From a checkpoint of a small autoregressive pixel model.
Model: 4.73M parameters, 20-pixel images, norm layernorm.
Training: adamw at rate 0.0016, batches of 96.
Data: trained on abstract colour fields from 500 small random pattern networks, 203450 training examples.
Rows from block 4, named by matrix and row number. Rows with one number belong to one attention dimension. Each number is 500 + 25 x the weight over its row's rms, rounded and kept within 0 to 999. All counts start at 0. Numbers have three digits each. After the name is the row's rms in percent of the matrix's.
# q: attention query, key and value (stacked) (model.blocks.4.attn.qkv.weight, 768x256, the q third), inputs 86-171
# k: attention query, key and value (stacked) (model.blocks.4.attn.qkv.weight, 768x256, the k third), inputs 86-171
q.10 093:444488507502499540476460541524516471493523477540483488515526543520530477561502470537541529495492540534481434469532454479471446525485517478495540492531509478492512509534505463495486497524480480491519554470489522479555477511481490547483473499544494507515487510
k.10 092:503542468528523543460495461517523493483445493504527548482522508470510543504499490507546502493520524483512488459540508513527445522467461531526510504495540510497512514517525506503494460500472533513490464521490496522497456499514498492516541510573475484515507497
q.11 091:482531481517462463487511519471535495544544530493483480516512534492489492544491474505483506461516479520469516515483474491510527521489483482516501529488513544494477529521476504516495532499470482508488541482513465498515535455545551513478486491495481501476445519
k.11 098:486529502484514528497491523490461497518515496496529558502475516502510544488508498504506491502516494528479500539472503523503505510500499493506462521518525506540471516535506501486510476492513532572486486479521504475467506513532491529518525547547502549501529489
q.12 104:489477435461492491488490527495554488514475487513509487504452533504493540474481522504466544509530523517492486485477528517455480442477525489496437554495484533466491508497452477546544488480523505497503515512497481483503494493486505506503541471513513491489457496
k.12 107:512533487506499507512537560474460477494525493503542524467493503482473449552497457528466543544534517558524494468514489492502466453486518459497468472550480512487479524535514508471515536491501513526494486545471455475515474534504507482553506495516532497561514515
q.13 108:484504509520488462498543505490463490501478499471497491514499511505520528479476542476448496520449516487523522506477453453514497565463495511483485476477491509528525500509519467499497510498506460503528562463495530490515485492489535498506453505479524503495539540
k.13 109:549505472489517470447513455516488465493507472475511535512535514478465506520500458473465519538503510506538441492565506529502522566495489506512526466491540518515471499522485548538482492506500517528470488507507522489555473466492536498485483486496502535513534491
q.14 099:504483522472419465508478514530491474494515449494476526549476475503516504463514497449484493488491495474537521521508481523507458479494501494537508497567483491493512478517495450478515492503457521479542509489529452514506473468543552500506507494496507495477514521
k.14 100:546496496482525479518473484477510523520491536539528510530500503485538487500475500540507529478511516523515415501488474523503482543487506505475457492525532532504470478471520466481489519511497543497517470575529507497485525487507480510452533504494531506490486539
q.15 108:565514485505465478505502473497517535498530490489518512488518529513504496516500496478425502526525520519528500493472515488475506489499451472503521481507507524510482462500465488482475538496528541549477502453531510535526443530533535479551483515489460535497538513
k.15 109:460492499505487521517529484540510479511493488497496486513460449467504509461467503476490485500517497498528540524532454483506559516502495479499478553474493492461500489502488511502544491485520498437484545500496533506486507462486545478531499510526491488481478504
q.16 087:488489484481487540482496497498480465502460480496500464488499475525513499485517497485512499480484525484450474505462507521505482487498506469495489477480518467487524547470507511484491465508519486495496441497542489523456543500467463456499508503534467483504515483
k.16 093:499483495522484515484532534531473479529512476495486520468499464536503525506463491521540456476458514470513577478524512537516494485483529502496497476494488518517529499491473477506525512485505496487518483475485532499498478491488508488523469504502500509532443477
q.17 088:483517509476521496462515451505536494494461510515487497484514455501497583462487513507545489529490459514477538508515524510515512464503520508478506504475482522509510469456483480527519485509494505507532461527506491497514453497489484482447504510500513502497484446
k.17 088:490500455545466489497509526525496495524476547537478490496513506484524508490496507521531471494479517449491571487468509543502495461484495538485527493550500511459506486509493517501574535492521515445488482507494520516492485466488490482501510483494496495470481493
q.18 089:505550459494508486494509414544506483510505488542500487514509484454491543467462491463507456480509506518507496473557525523477496463449466512496484507470516502521515515483448479446486502522523463509512508501464486468528502513476469509521510469492490525520507433
k.18 083:523518490484497505521478500525474515528492496453541503512532524494515492492502516516473486483504495497545454554554466485474511438509487504495509513545489538489476505482537485534465474497483516532508535509495482485518506487500482508507504470501506469503527477
q.19 097:511521508503484490488531483530543519486522465464504506509511530504514459475481536474473523548564494500492515457488507508498508561446533469515534549474493507531480454518515495496492536536537488498469549515515506469500529468504486519493468485419518518502510532
k.19 094:488478549517477520480522440482501476493518485492529486450485472492482508513473472534483515509512504509521541511456488459536487527469546481480476478538518504506505506531517481482488523471487485493510501476500494527557501483501499490499514520468548491501464498
q.20 095:537516521486476480520535478490542531503519499479529532498509510526506477482508472499491520528495524463512488510497495505538495526506443463503513497526490463497482455512518510508493502513506510483512448540508485532544507554509464515544515505516516483406515491
k.20 094:546526519478495499503478508477491489486537536482493480495504490497459494505508484466499498483502505522496466498527487507520510519498482470517509542483507542481501464505541502470486528484487484494494488491510474473484510515505532531482491509446476527467503504
q.21 102:501510546499504482535506480502490499581495520486491588513492490511505483497478496533485482493503501496489512519522497536513500524531539516534518485532525483567484505537447481454483533501492491502493499497489486516519454536533518536571482480496507542517524539
k.21 097:484481505510480509469515501509540452468455545490499501470515516491528473538483525503501513525541469466472548487504516519491524509501501457481489458503476517521540513534487470514494476491518495494470490487487462507477485526505482457491522522492502516512518526
q.22 095:493523482483482502512482487501503542471495493478499537493498507470533453531476506489497484513537491514523494506490487514459446510446497516476527488510492491508477494501511451511470478456501531511474461498475473483533504531512470507529537511450498530452537524
k.22 093:475476524532492481468501444531516482520474462511501456487447495493549508495429515489492461502529458494501521494495529497486561511510556516533491556524521478562501484498538460488482468513499513490507486476539496486497466483457478469488520506504520511514540498
q.23 098:503502547507459486522480531535518466539440523484494508502522478519559486480507494513526466404502470484466548510496500487464505549485533542516475502472534490481525537451516524471529507524498498495506451491494532533465519547476545496477549534504529498523492489
k.23 100:537541464536489492477525505446451501484527517490483487539506528502524546567496459491513462467467520446457500488514482530493471513508471534500490496489471476504505518462543510513464526503509468522537498503489510527420436541513500487501541492473526502472468467
q.24 098:507521477430511536509512537487456509505541508470531532551520539495531461552497523525492518532509460463575486507475484480516498486471509528517499500518505503515489480549549449518514507493517507488485506498454468480516428510474518506493474512501446464504507511
k.24 097:545499435509508518481512486533522503461500498518499486492476466496534476455491462517497485519548505490511511497493494472511531543492545508487503464528523473515514501547531494460504528495452571497496464507483487481499520535491474486489520482516526504481556525
q.25 095:519543534486467461545531472532543541517542459511524501498500534455483467491508533449504500520523483550539475506486520447459509488516467520493490522520464500455508535517497529500487503495507496512506470505487515524485501483473472530486497525507502493534483458
k.25 090:518549496495487471485547490509492475503503463455477503471500480542452512487531490493453501504544495487468506511461495491507496509467511490533461464486479519554532481495494457516533452508483472465476474510500531498507538464537479525473533496511480491500511454
q.26 096:511576525506491529507535508550470520484528526523492504452486518511490466514494503490557535505511496537495462478522495476465482487495549469507512485530499472468496513532508501516493488503542481464504518487523490517445511478493464511527506471494510477531499476
k.26 097:527495484526538518487543538476494525553475511517492547508464492537486491481496501465485522497520509494507493467483507484495490529499492558548495516489491477459510512466519521519494462508487520508502490503502502545535491536462494477572467525521528500499544517
q.27 094:515504465535485505514495489556489481496501500483502490497467493486510514535478525503459453518500484453481523509542508496530502507513506519471518510500556509508511505549489519468494509551497512510489521471446507452479495495465493520541447501475527514501533546
k.27 099:443502518482432516479462526538487529475491483523491518471519515519510532446464536514520501483474514452481526517454522531520488484480477489521532521499479506493488481512536526489548478487531481477492481464559512479517489492487605523513430514479499498528479488
q.28 096:476502504494494483531490502467508500474543465502483512509559504486529496494518497441446513491529469508487541549528477506462491470496490490549469476497482527527526534513514513478521515508540500513487463483494520494495547529525518496491512507458481521456472466
k.28 094:528528477550473533510491500478530541520516484444507452459468481472511499476501465466508456505457484469538512540487522513510533475520536526493496499474504484545500560486490543488519464503488494484479493501465478518502502517498461530452484477510486487530502527
q.29 098:501496480502475465509545502459459465470511508564469532493469479469520528462507494501479426505532454482504532506490541527509468512493556522507495493530504551462528501536528514481527488470499499502491468500465484506513523460442467490564485490485529513482510521
k.29 100:526487524444520473492517538472490533562501489547566509473450523511486466492517504491469475462501491548483496502497535515472510536511524510479494419487530500462546531513487549541505526513474492512464506467542480484470508485525499451449516501490473507529485508
q.30 089:510528490520531531460499502548528515473500548520487518513515470527475576496519460492504520510514482470518503532513531450571503499499527532480462467486553470521522549501484497484524507454490508506529492516536516533451496532474467495511521496519520512468465479
k.30 091:488531490531484475525507533587536485484516520494484496492486507507513499506447479478496566514462485492478519526469499491473480486479480435449487473537527519461512552529528533501533548532495495486536510516478489542507503503535487480522482488498459526519520474
q.31 094:484497505527463458508502462513507512517508519505513492473509465484499509497518506462458495523456513517469491477451478535521555510476465464519492489495457463484511468525453438482509486458525477506466489516467493515518479515511541527445497486509517513518485530
k.31 094:457511553570484481450484538515469502461505524502478515505522515557475481566541522447476543465505488521490460473505454516527451483536534523472501467495511463484528529490516528506506534497503488526528473524451491469507527498456500523521494469504526515528503487
q.32 107:543516551512494470487494486475448501514511453519490539555493525519488570519498501511507494516563513517490483482547499472516484525520498499484555483486520515473462484483449524507484517522495500516530508509493535477531474524513427478456518479502503533522473483
k.32 106:518527545465521462495456495464496512480502477493512525516514493546522485510481494499466543487481474434485506529499477476510483555498476508554521506457521499493503517501463513557531503504548487496497493488520528533525531454514456464481490488490450511540489537
q.33 099:491514496451524467485537496480499533505504446489501540501495502438541467524521480489434533461494465529508511470515486506530518478485491508528522490506468527517554491534571520506507456509495439484495520497442454500531498528513481535472512504516510483542517490
k.33 099:518477512479538503448511536483518510531498481472509470490532478495517477509558509507475469505487496451487529522438490525487463496541548468473505503489514530463484474556530549469454511506490514523513510524501496493496516495502516487531545533489506539486485488
q.34 103:464530493519521520507442487495527556530508454487515460484518509528509471515498494482482483499522518497495476510509509536486509546473454488533513476545492507535481487443519519502512536465544462504502499484493498510467529480514554504481462505510539509523454455
k.34 101:506471462505476525528483457500476515523466499514463514458523482450506533450498504509462510517537464501499513486540490505522554494478501506503510486478504500533458497506521490508472512490488525486498467507498509521470505510506500523519480526524572464466513497
q.35 107:478499493518528570482490515477519508537527549447464489519473487477439494554524528545498511492495545484529476466498479468500498490502472496597507510509526513528457448469537511523464512505469498527487497515517509517531511478463542522550491492518471493479478497
k.35 098:499472526520523526501500537498500504482515509481500491546474532521448473527508532467514534467514523529498497530525474518479536528543494487485524537483494515507506510491502514533508475497535501544490528516517508536545497521495496464467509506503484518503505508
q.36 106:550533550550512495534538548469499506557463502492512448517487478521489488485514493525473467446493500488493527502516516509520512428501529502477475462492511509530522471517471487437523485505481541494517493480537457537548535505534475502458522513525540505472504489
k.36 102:524493520531514511561497537505486524520493533478472471470489483502484480517506539476508516530474490473477511529488483502456491470502540512452515506474512526510514536495507491510492479510519459517508479471476503515524535460432517497473517524478490507455457531
q.37 108:511484496458536486514515470521481500471484511553513505528509528457503493495478534469502481505492490500481511474447494489535475478518530484463503472451476450476485520466461537528474486478491517538546516530466496513512475522487475525488549499512483491544437398
k.37 109:521482523505492484534472434501466538475475504536531500517539505503497479509489506485516504479487514489504487509511488483520510506468496539460481471486519524516509457472470520520481497497487480466545491514426474494481486456536549475489506502517475478488481458
q.38 098:484512520473497459479508517485492526478536481557520495502475491530501430482485519477501479500483452496471511517516528497483543515550484490545502540495503504468522532500520523491520578553480447515512484505506531526502510474530495548468458506512539502508508487
k.38 096:512498509475519522519515514515524540482505507511516473514496510505513480473458500502487488506497473515549495524499513500507537496528517515522507503489524498498555518502477568489511517502488479521495548501517482496519515504481531532495471516531521569459537490
q.39 103:499510500506476487507489488478504522535507493499483537542545498467519520495479492459481524512542505485459526547503453536522519434497539553492493578518507532505507485487521476481485453505495512521474462528474491511470471497531475522523499479473494504505523462
k.39 104:491513507488544503508533448491529533477507459503546531470488508494527526497491460497457475471459533453470519536480497499453561493450538518429496498496454503463471495484491514452485537500515527508516513507505515501498488506522489510538475535508516503505478506
q.40 100:529540499480474451501472457543518460526528530490514477490509525492498518537521537535486517485471508458494489485578525543507530478453474506472549483534484519549511502509538540477475533540492517477488474503529510515519443497479477531528491494524550456484518535
k.40 100:547477423524519577500512543464487507514520476509476455490525496502516543558492497497494506498463473506539486454465493514498563532510500469469475423504478478470490481501537501504519466487555529471474517510521508488499483509528558468503465503493561490563484489
q.41 102:489522475423476480512459548541525471474519541504509492549470488463459499523442495459487477492488495496469492543476500537510513515455500484552527497491530520527541479516474488447521517497511472492492543508505546533510485489530506528495469498490500490492553505
k.41 104:476493478533544494535493492537472526508518499462488474510499458528553506493495510555486493491537509522467500518539526446479520497515571485510498504481492508506466479484477460508521501496478495484528481489527508480501516513507482553531499506502495495509486472
q.42 100:505500508450569541495443467502515472499488533503500506485462487538536560483475510539520499526473461507486515505493492502488451470495472529473485460475500550491498496524481486498467483525479525501537487502465522517497491540445469519530490534509511541483509465
k.42 099:527507542525467480461502505505502526517501506521512523479490512486525529507508466492522511488466510507548510521499535469506482462474477542510538511509496543473450473535478510512523515503481481464500487532519484501498492510498498503518524498523506443510525487
q.43 102:545488494487483486450552474551470488536490525559464492498531474473496517496494514507551558534532501477495507483526454464509552524527505501471522518500518531515487521482524533504457523466500544488468503496489504516510472512481489525452538492540488514486476488
k.43 103:515513469511547533454495544505502538500517498505524529526542496521502487466494510521478564485507491501525516529522487546473494502540464482501522469492458499455487532536493519493519533503486530518488482509525502512522505490496465471527478493475452528497512521
q.44 099:502492471522492469500546517492506481513523471514494483541513478491526487489450489442482486498516486555540472479474486501466455555465528463481480453460503474501515507517430483498472485523536484486503534485475516502530509552466545498495520526497520524457495476
k.44 097:537509460517489458526480501546520486504522497521525532524527515488474467454530531483493520465551462503535495487527504496479457494522504495507523461474501470476479492455489497503468532518526484513522521502491458492488478470492519474459471513516521510537527556
q.45 104:512475489523498525459468515489521477498439487487522515500486527527490538489507549530516503495476513457535507545537536506518468552458472569457529498512438540523474472503484496514507525516451533515494543463486472523504505484512469489521501490493494499494535558
k.45 104:492450512521532474481437501460500524490497454461489513495494503539521479541498513513486459510512488487531501472474453522533498486490538509481544482513494528509490492497502463471461507489524480488504491469522498517529507507503502500490509491494514486481477466
q.46 103:487545514513457533456527508501527523487486509488526492509514548522546532503515450490516533502462502487454503489492428523495521541501524528496505463570500512489520536529510492531489490537507487503528488525512493502492450520474534510461482500499500511521545506
k.46 105:523531447517538503524468472509510542522483510495522537465533475462498512478519497514544514506455498474487514468502491515479524476490475506478470517469478520530552493530513516488520493504471545500513552478533521520512542491488448501524493492524550494484510452
q.47 108:500514535528511488499541544504500529521485522511519527536487501500519477485522481510489487528498445521490499521470507498489533516521546510479484486490510533508529528504476519474511513452444476485506485515474510519513515518498500534516498526519534505510523501
k.47 106:484520503497507493522526526524526516508490503512478512503507509504502483499515503463534501508503478481491540520508506489489475476482555521456502490509507491492529524520498470461539506355487492508498457467503507539486531502500519539545539495547487515440493529
q.48 099:505451478551506510548475494506480505462472470462482460503516509456514516466493491522512494518502503506515459507526549523508527480501481492525520471484522501511504491482397505514506484548482499517483555509543547473441464509502469500483533539428510553505515505
k.48 099:497499493493456479496484472506485469503441488441515504537508502516504497503522472476481530505536559468521546481515476465518491487513465488487485532543517532488507489507499508444527530544465500517496465558534494456533487466499543489552537490511465516445499497
q.49 114:529520509518525502485508528498491505537465488522498490480489442527503562468520493514510512501515490513486516501518490555514513523512524529456518521499534543496519479483473502487485487467466482486498495540506500491550556504519501567499529518535535481512523481
k.49 105:522517483500511515497508527487509561505509513490533503489489485511534507488506480511489493486475488502484551509482530468512553517538503522504511532498501513499516497514477503516498526468478519521487530512499499555518506530514513558494513507501495510476495499
q.50 102:503485481478498491470474498464522530545532479556501532513516509464509474496482516472525521487475441514522472530528488477515516524496504520534512477470527535518519494505526506532483515509465520537523465489483522534501500487461487461492534514527510484503499472
k.50 106:530495508509475526481492517456525475453484526517481494479470491510528503501493488537513520509455493537520544524548531527470558521465471510482476487531462529494476501497489487505448516533527481513480523509490456536462474497495503471492467530529526560534513502
q.51 108:494574499453473486467488484516514532472489482521465476476543468501498515540545464455523472521475534498484523479543476485503504530518510500536472486488533446529515522514515486486502510464462478516472495539522550536509489467535498504490479496483513490500515488
k.51 106:498534496507500482496513479508499489539500496534486456459498462484526511475501536502484510511464496495502467546446509561514497480517464502483505546521482486514513516459516514516481502504521472456514468516509522518460484519508485512491525534455484509513497519
q.52 107:489498491524480470501469506538546470500520502512493492442512427526506517465511489498500498476506485488521499503501527554472542472521510483521472477486511516490523486518515563505483515530481486481523483529528515541506519503482480486521499506507542505520511492
k.52 101:478485526559490531483515536466456504481498497546514499511479512487505491535515522521486489516512505517480483521515518524486478489501501522484491490520485489560499531531510502495495480540529502529523507442502503486500493500492519516509527546434486538496509496
q.53 109:512529457550484527469467493468496551510472502496510479535465503520500490500519506516472475526447472518556526531479492496495463486504492536514535523533473473515469519488481499520502497527499511481496541521500499503480482466477497498546552508542500551517469496
k.53 108:454513486525532496557492433531490497522466537490511496505479465492496499523525512510536495490527489491545498503513454453505543466474500488557533543480484497511503505504488509495506483507510508481522509482473523540514466523502487519499499492541521498458508506
q.54 100:456519441510481465489455466496509506499509485548537519487544548475513508482517490511497508455513481474480518438467504535530490520445479505473508489490512498520452488515506524480511482489492523534490511502529484470503484492533514508471495536467503493501481514
k.54 097:505487527447476465479472447518444483510506523519505468494517533526546506525553504501499468517536530510486524485549496480525496476500473540527468479486488461486542527521461486513479490508544522480529544519508448490535510489505513514485509469512500482470512505
q.55 100:491508486496509497531495459513509447498504511503448474504475445458491538496447486497503495490542530526504492550502480493493497504498453466487454498481482517511523527512498501508503511539502486409523539493521487478491506493482441480518507489517534460511510485
k.55 102:518454475450478503472463490529504455494489449464537471492513505459494507498465499493519507493524474505507496494519487481487486511527501476492509516486490482495468509520466483512508506537505498490492497516497484491515493466486532451480497468497500460542481528
q.56 110:445506514529527534516532566508510480463472473454473513503479539531501472453548488476466499459515464504477503461496478491470519494506541492511541488529552504520503518472511531510493487494460494525548484485550499511503497491488502506521467494488500477485470469
k.56 106:532515526502501526503514492525468508503463528488501495444483546488469489476490523524507510543535494532530479497506500492507493526458519485515521519542493483521511565553513522504515495488480467542490506529483527500529491460464507520497491529513472455552496497
q.57 099:519526531495545491499511496469507496520513519496521482493489492516502458484497480513491498501535502549487506480513524487525510425524510442487528511520540565523494472489487502500511535496476499486521519485467538460494481534471512527501503490497528495440515496
k.57 100:528520490491492525537480512525524532476500475539510493528487508523502492531496476467563525503507460482491502514481489520517417496514492502483511537475509533521526504495534462466465450491541480518543485482486473457472531510491515494517470478493421476473504493
q.58 106:522465487502507518505559477504491540461491453521496502493543530502490455521512517507483524528483482484507498501459528483451454521543535492531515517512505501481472506485504499490515507505489486503485464543511473453491467486476477483493529537487488470473494509
k.58 105:530478535459443454544504546533497510545481497517485548491491476524547457470508512464498495512524518548527504474491523476461439526495484511519491482469528472526534518498488471493479521496514552454483507469534540525490513480558483491531501501514478474506512435
q.59 109:489485494531460485531489476502444477502514489516442525482543467517525490467493499468504458509537521536515506498476479500511454501493505482536481531545557490507471551484486466457523514485519526442515519496494480488475510476495492513447513493489493528483489495
k.59 110:538514469494491495473494520461507522536505519500424485538485518495515522515471525567466492472538472533484495513462519493432478504521484499498505476534528529515513508446488516530508511459538500492507495523521534478514459521485471472501480517488516506471540502
q.60 097:559477533464529533522504495534520519482506507477526526460554495508521479493499481506487482454499540516482523457509510524475530473498466478506526503536508481451485441510496497480502494597530512539485508495472487502548503485510539472519472495522481456523508513
k.60 097:467504496492513469468567486493497517504509471470511520467515469473534498534470491522467504504478507503483506517523537500519506489502475461496513493508491551497515510476540517507484481595492505524468547467506519504535452499477469545478480521458494554522508493
q.61 105:501518474528481487515523510502478483520480467499509459525455484535466470517540497509486533515499519472495495465544443524501446520507502518499492532457511526498524503456523484457494484534506472508502500501490516468517439520482553503514505475512528514536488509
k.61 104:534508511473506476493451427481480480484494515481519530560518515503487454512527488507490507505478527528503501477467480523518507514514472536478494531522478500516492517517527462525460468530488494483504464530509492520462480478536505497476524503482468489458559508
q.62 099:429529498471535513482508497475504536513513494492524525516551532460528481524498487479516462517549506519517526464526505466476486476503523504530469532467511487546511513527502469493523501497522505494491464495504489467515469494517501509518531491486551480513524537
k.62 100:505479492431463482504488509511512544546461498504468480525481497508530515475501518470477505529478497490503506516458510506488511502529528484479467506496547522502478532509504462519487469495527500466503453525503522450521468510479462542510509548548471504484515500
q.63 098:440522523535479528505469513462476514433517525486489481489475553481445540542505508495517530454476578463486526500516535456515492486509503494486506483508504495470490490531531524490481479525543480541520499514533513495490535510507511537478498473437510457500469518
k.63 100:492504536513513503473476508491550553490525548500492535483471505503504512489519485525530499521456487506487458473472498520502451473484494550502519450496509489512509513484510548508472531547493498520484519511511511471517489514482552556493471527502541544520516492
q.64 097:484523494517460570512517498498486512483510481427541521530501536553528472514519522529459499493489487491486495506518498469551478493480487532507549525527467552506492509481546508543455514520485493519501449489517516529524467507511492513480458525515529507527534494
k.64 093:494518450477513500456511476474528546517516502475503483520485466526496488494479486489506457538501433519474506489453500525507533471514500542478517532480475524481538508499511504486488498509484507493488503510504527531509464525481531556503519499500506495505535447
q.65 094:465548547475519516518518495463515504478524501524501486461491492511514500526507486553519535457484478475545504514494490476485483514506531501507450506478492510449483537466486500496498522515462508495490490510500508506470515483460487419531466524463466483479528508
k.65 097:511511482484530500516524524484486498486485441459490517523469504498526490489467486478521505489526549447527507497498498526531505505516482515546471510447455534492509538493523505530541457510524514506507542549520513527471500521470562532450471495508483480505477456
q.66 095:533497473506553483484522511499500525486451522518520535544491494526527511490478499516542464484495503454498528510524523463530516511536498547524518488486518507504498498512477476489530465477482546529512498544540473526474506562505477523489497520509517490524435518
k.66 097:491512499474507477506527503504492509497497521522453478519547483526502522500471490483500488461509528511475517499482528526488505521502530540519495506495487444476478469533553478427549486526519479511516557512509564484503486498491521494442506468520499520528493493
q.67 095:496491460505494547519491512486508542494528527470543514543473524446506440503516508460504480487519493496501480506490545496482481500495472471513504522527482455456494515521508519515484498471450474509510489492515488473501517526522527515530523519509496467504476521
k.67 100:470490506462476464507477506514489493498524489498502504504542523514486520474481468513477501522525518573416485495432486525496504508522474473501473491455490504509500494509513455465504538488534474508476548509509497480498472494512485575478483487467500450456471511
q.68 092:516478538477552523496518514492468507502505491558515457517486467503452538477456492501511523530468483556526497477484498482497535519504485529461514473524543510515487500498473553491502510526492458519498529511485519515515496496460498473491454471521523531473503501
k.68 097:492503457543499478477520510509524490521520444515478471450523499494518501459494510536509496516491546510505488510467506495505513491502496498490536487498505451487503439460520511504518487488507491494454500519528477495457478481540513503456494502506488488567477480
q.69 097:539500518521504491481563538484519508482492512534501530519459493542486526492486512490550480465531493509491552512525512493481503530515506477483524491533523516410509481485498535494491482473461487501502473537568534537522525483510476498504532529508515511514502510
k.69 091:462498484484505506499494507510501476476489482495536486482518484503493492510492535518479507557499524504477531519502548490521505440523469497546483511464503535481481529492489523465511509517482474485479513507508449503532547513472523558519521489505445480496472455
q.70 092:501501516464493445488473490467507510518522507511494499537484521503478529545504520522518471478511504544549499458505494484493520580487471490522503497540530472479474477515467500492526493530491543507506517487511500502517512484493528534481480489500489516460510521
k.70 093:490512510485505519522538518515519532500487489503536505502540454515513501488505509473503519471495495532507529507519501520488510503504485532509485534532519526521547517531518480500496494510491468514510503478516474518518488488517522552566492503504529491497514517
q.71 097:503533503515490490534432512510490521529523511461515509458486493461537536485533470512526478558476503470471559488529526521478493524504499494486556554529543531503489506481491493488527538498507518496503465538503511457479532487487503475473471470500500519497512496
k.71 097:504513473526517478514450440502473458462537486484496524498498492475484480467512521503514486481484488509451481494531515432469505489509508551487514496490482533511512512474478494486550459497491495488500453490545514487478506480469455469466520516519518506507486527
q.72 093:468490542463570525490521554489477492521522485494514502506497515532502480486513501540518541493521532536544466513490501542533516505497515483513522505474492540468476423520544527476511492478506518498478490490517481490462496523499518515561524515552503505532468545
k.72 094:520462502502546471479530508479491533486497530431514524475492513526462476497534516532495451532508466487509520517506543504513440556542471497463483505510544533522503489479473547488497489498507492523477440474538521557475487483494458505486497478537478495504509521
q.73 097:494518473503543482489457468540483469525502527494485496478552502495478554498450543511454466514541513460492480482521534501499533497507521507494464521521486514484455484510529543451565455496549491511459508495563504498453482517474493492508533461503467508534506519
k.73 099:524491472479535461471475434486536515495539487505513522492499486462472474530480501508476476489512506523490514524569486524455486446528505494507503492492554555548511465474542516541472499501508483521530558471471497493496455455507513464506517532504535506507481515
q.74 090:472498503460485529532495480517510506483479484485477526519504469495509464504488509497498511458465490507472509519535450489490468476496534503501464520537459522508524566546497477504496481473526508506477452480523497536492546531495479514523509495480451528508543548
k.74 093:550500520459498495470504485512475438485460498468463487488478512496498523486492485500490521525528503503488463502449499495499461474522459494474512528483510487491424473474482515520506472494514518475503483484517517519458474514491475446466498481463478508507502507
q.75 095:507525453466482479459536475541496468496514497501533448482530506493504520468513522457487497475488494492473487492486575524513517532506494473542485491489515516527525536456494478500547515551506462488478522494495499454491508486519477535485491467501519508502507468
k.75 094:455498481495492501496470514523485489485450492523494516495523496486521493499471497480484452491525491493463490537474506500483489420509477498511526502486494507497479476514521449472487475473513514481538485521497524517508493473513509480495506511477460500463487533
q.76 094:537455474482516483497510564495493511524508485497477531450513498545517516504462466455448525541545469507484474507543527465476490488508512503489514475523459491513529475517528485450452532489484489489486414532480452473484550503490485514540490484512592509541528500
k.76 094:492528525490508524502468520523506537446496512553459489513546485501484449506503514464471497516465479505478501477476495479533513513526475491519497518493486461515446472513495502487472471497478548500457510508480495514502531499512511476497482511519496520499507480
q.77 094:494507476512522459497515440526542518497512514505515518526547525487498466481505524479460491490473484483482520492455468522499523520514525521494504520514496536466500509471481534484523478493475492533522471509524456478495488514480461505448572498482471492511496462
k.77 089:497539551491475505540487513458490542490498498518509518551536487530500486540496524495487521480486491491464521511487514497478471525509492512519474544464455516521552518526511451490499508501502508506484550523506488473498511501538479511510484501500475497534462532
q.78 091:496542534468482481490479534493506454504514496490530516474508503527512489476529516500516487512552534474505520509498545545527489491509517465529522504508512476482492493523487492473500462579484501491537471543540495446492431493500517498516492487500496513547492531
k.78 098:490466506512514532501506512495491500481505513484516559512479535481476523505509496511534537442442507531505492487498514511489490497508531510493519533478473514490518512457536518533534477482473508532476501477518507460535451519468456444467447520454481490526520498
q.79 097:522470552507489482483477519496448474507495517526505497514470523461495496553547448518521505515513518551499499492443510514529494481508513446544514516544519499538485504515551526534490536516514466477492519564480530513459511477519494525559480528506494496494499491
k.79 099:526464478564518513479500511544473491491474533522452528521527526498472521496510520485515487505534461495467482507554449492483480509514520507499462493511510493530503508441463534520540467485474480478496461482507516518519499487502503497487548535509522529553506481
q.80 104:483491558478499519511530528545530476480516547537494429478492501571514524542504495523528478493482436489466548510453509520538521512532499528488507490485476507463503512516490499495506523452484472509501495518515472496497518508517454529518489463531432461524464495
k.80 103:498460526497453487530526495491492462503504487506500482565507514491506462479501498474500472519505505518459474532500506491465524516474498492484498472484495478507532514507509455514517500485483477472528500491468495505507499492576483495493528547518537497470513509
q.81 107:494489547514492531473484493559440512471484464489508527537505470524489543517478502500539517502458498492533500444503473457488490533463474491527509481482519488480490442519482513470474528511489536497465492510514488507516496495486506506455556465513510509484455472
k.81 107:489511529534468521502461489519478483517480545497488529497514517491506538485447515464503490497532496486482437515480492460570506497490508486542485493517479449499477514536484509479511494481509481489514512536499532502511525506487539483506523507493510498514485527
q.82 107:455476511504464504488452534505493517489480445500513489558467572464482455555521497507532494489557549517530511538452463480466479485531515491552502551493464523497496507527489484495438499505497508518543523482506496535507521461466484502501516540496525465517449537
k.82 108:496517539531479499522433485484533546472475501526492517502501506528507473478513518492500453510528509528505509473528499501490513508490520474521501437471508519452472494521517495471495505491501497519519500482470506518491525518551517568554455489490507503455500523
q.83 103:496522475530459476516453495514496505519486505514546500499482483506518496500516496475502495459474526469493531536514474491477509439527460489499543531492534486496489492517477503494515526496514503499491449494528504550532469487539495462506496473498509494459486460
k.83 101:468519457539483549507507466490512497500447515464500484478469474503476493482513459489512498487479475506488529487539530508496479503534499542513486509523510480504528506530541473467500506509504461496486474513468518513498512462470501512465522476497515474540509473
q.84 098:517525468479452488500485583516531472522481473495489487490503505500487528519506510534494515479454496472505518463492478528497542460497524531546529510489527530525511492513470459511488468541487532501493548486490502504487547467441494499502494487505478513477465435
k.84 097:501469516535525516473482497486494497485474490496479485515485487483523474440494509530494518503479515508513504512499462481515494530503505496466515527503520498458516493530513535478554471516507516507497475521513471515513521478469552484495465505483449515523486557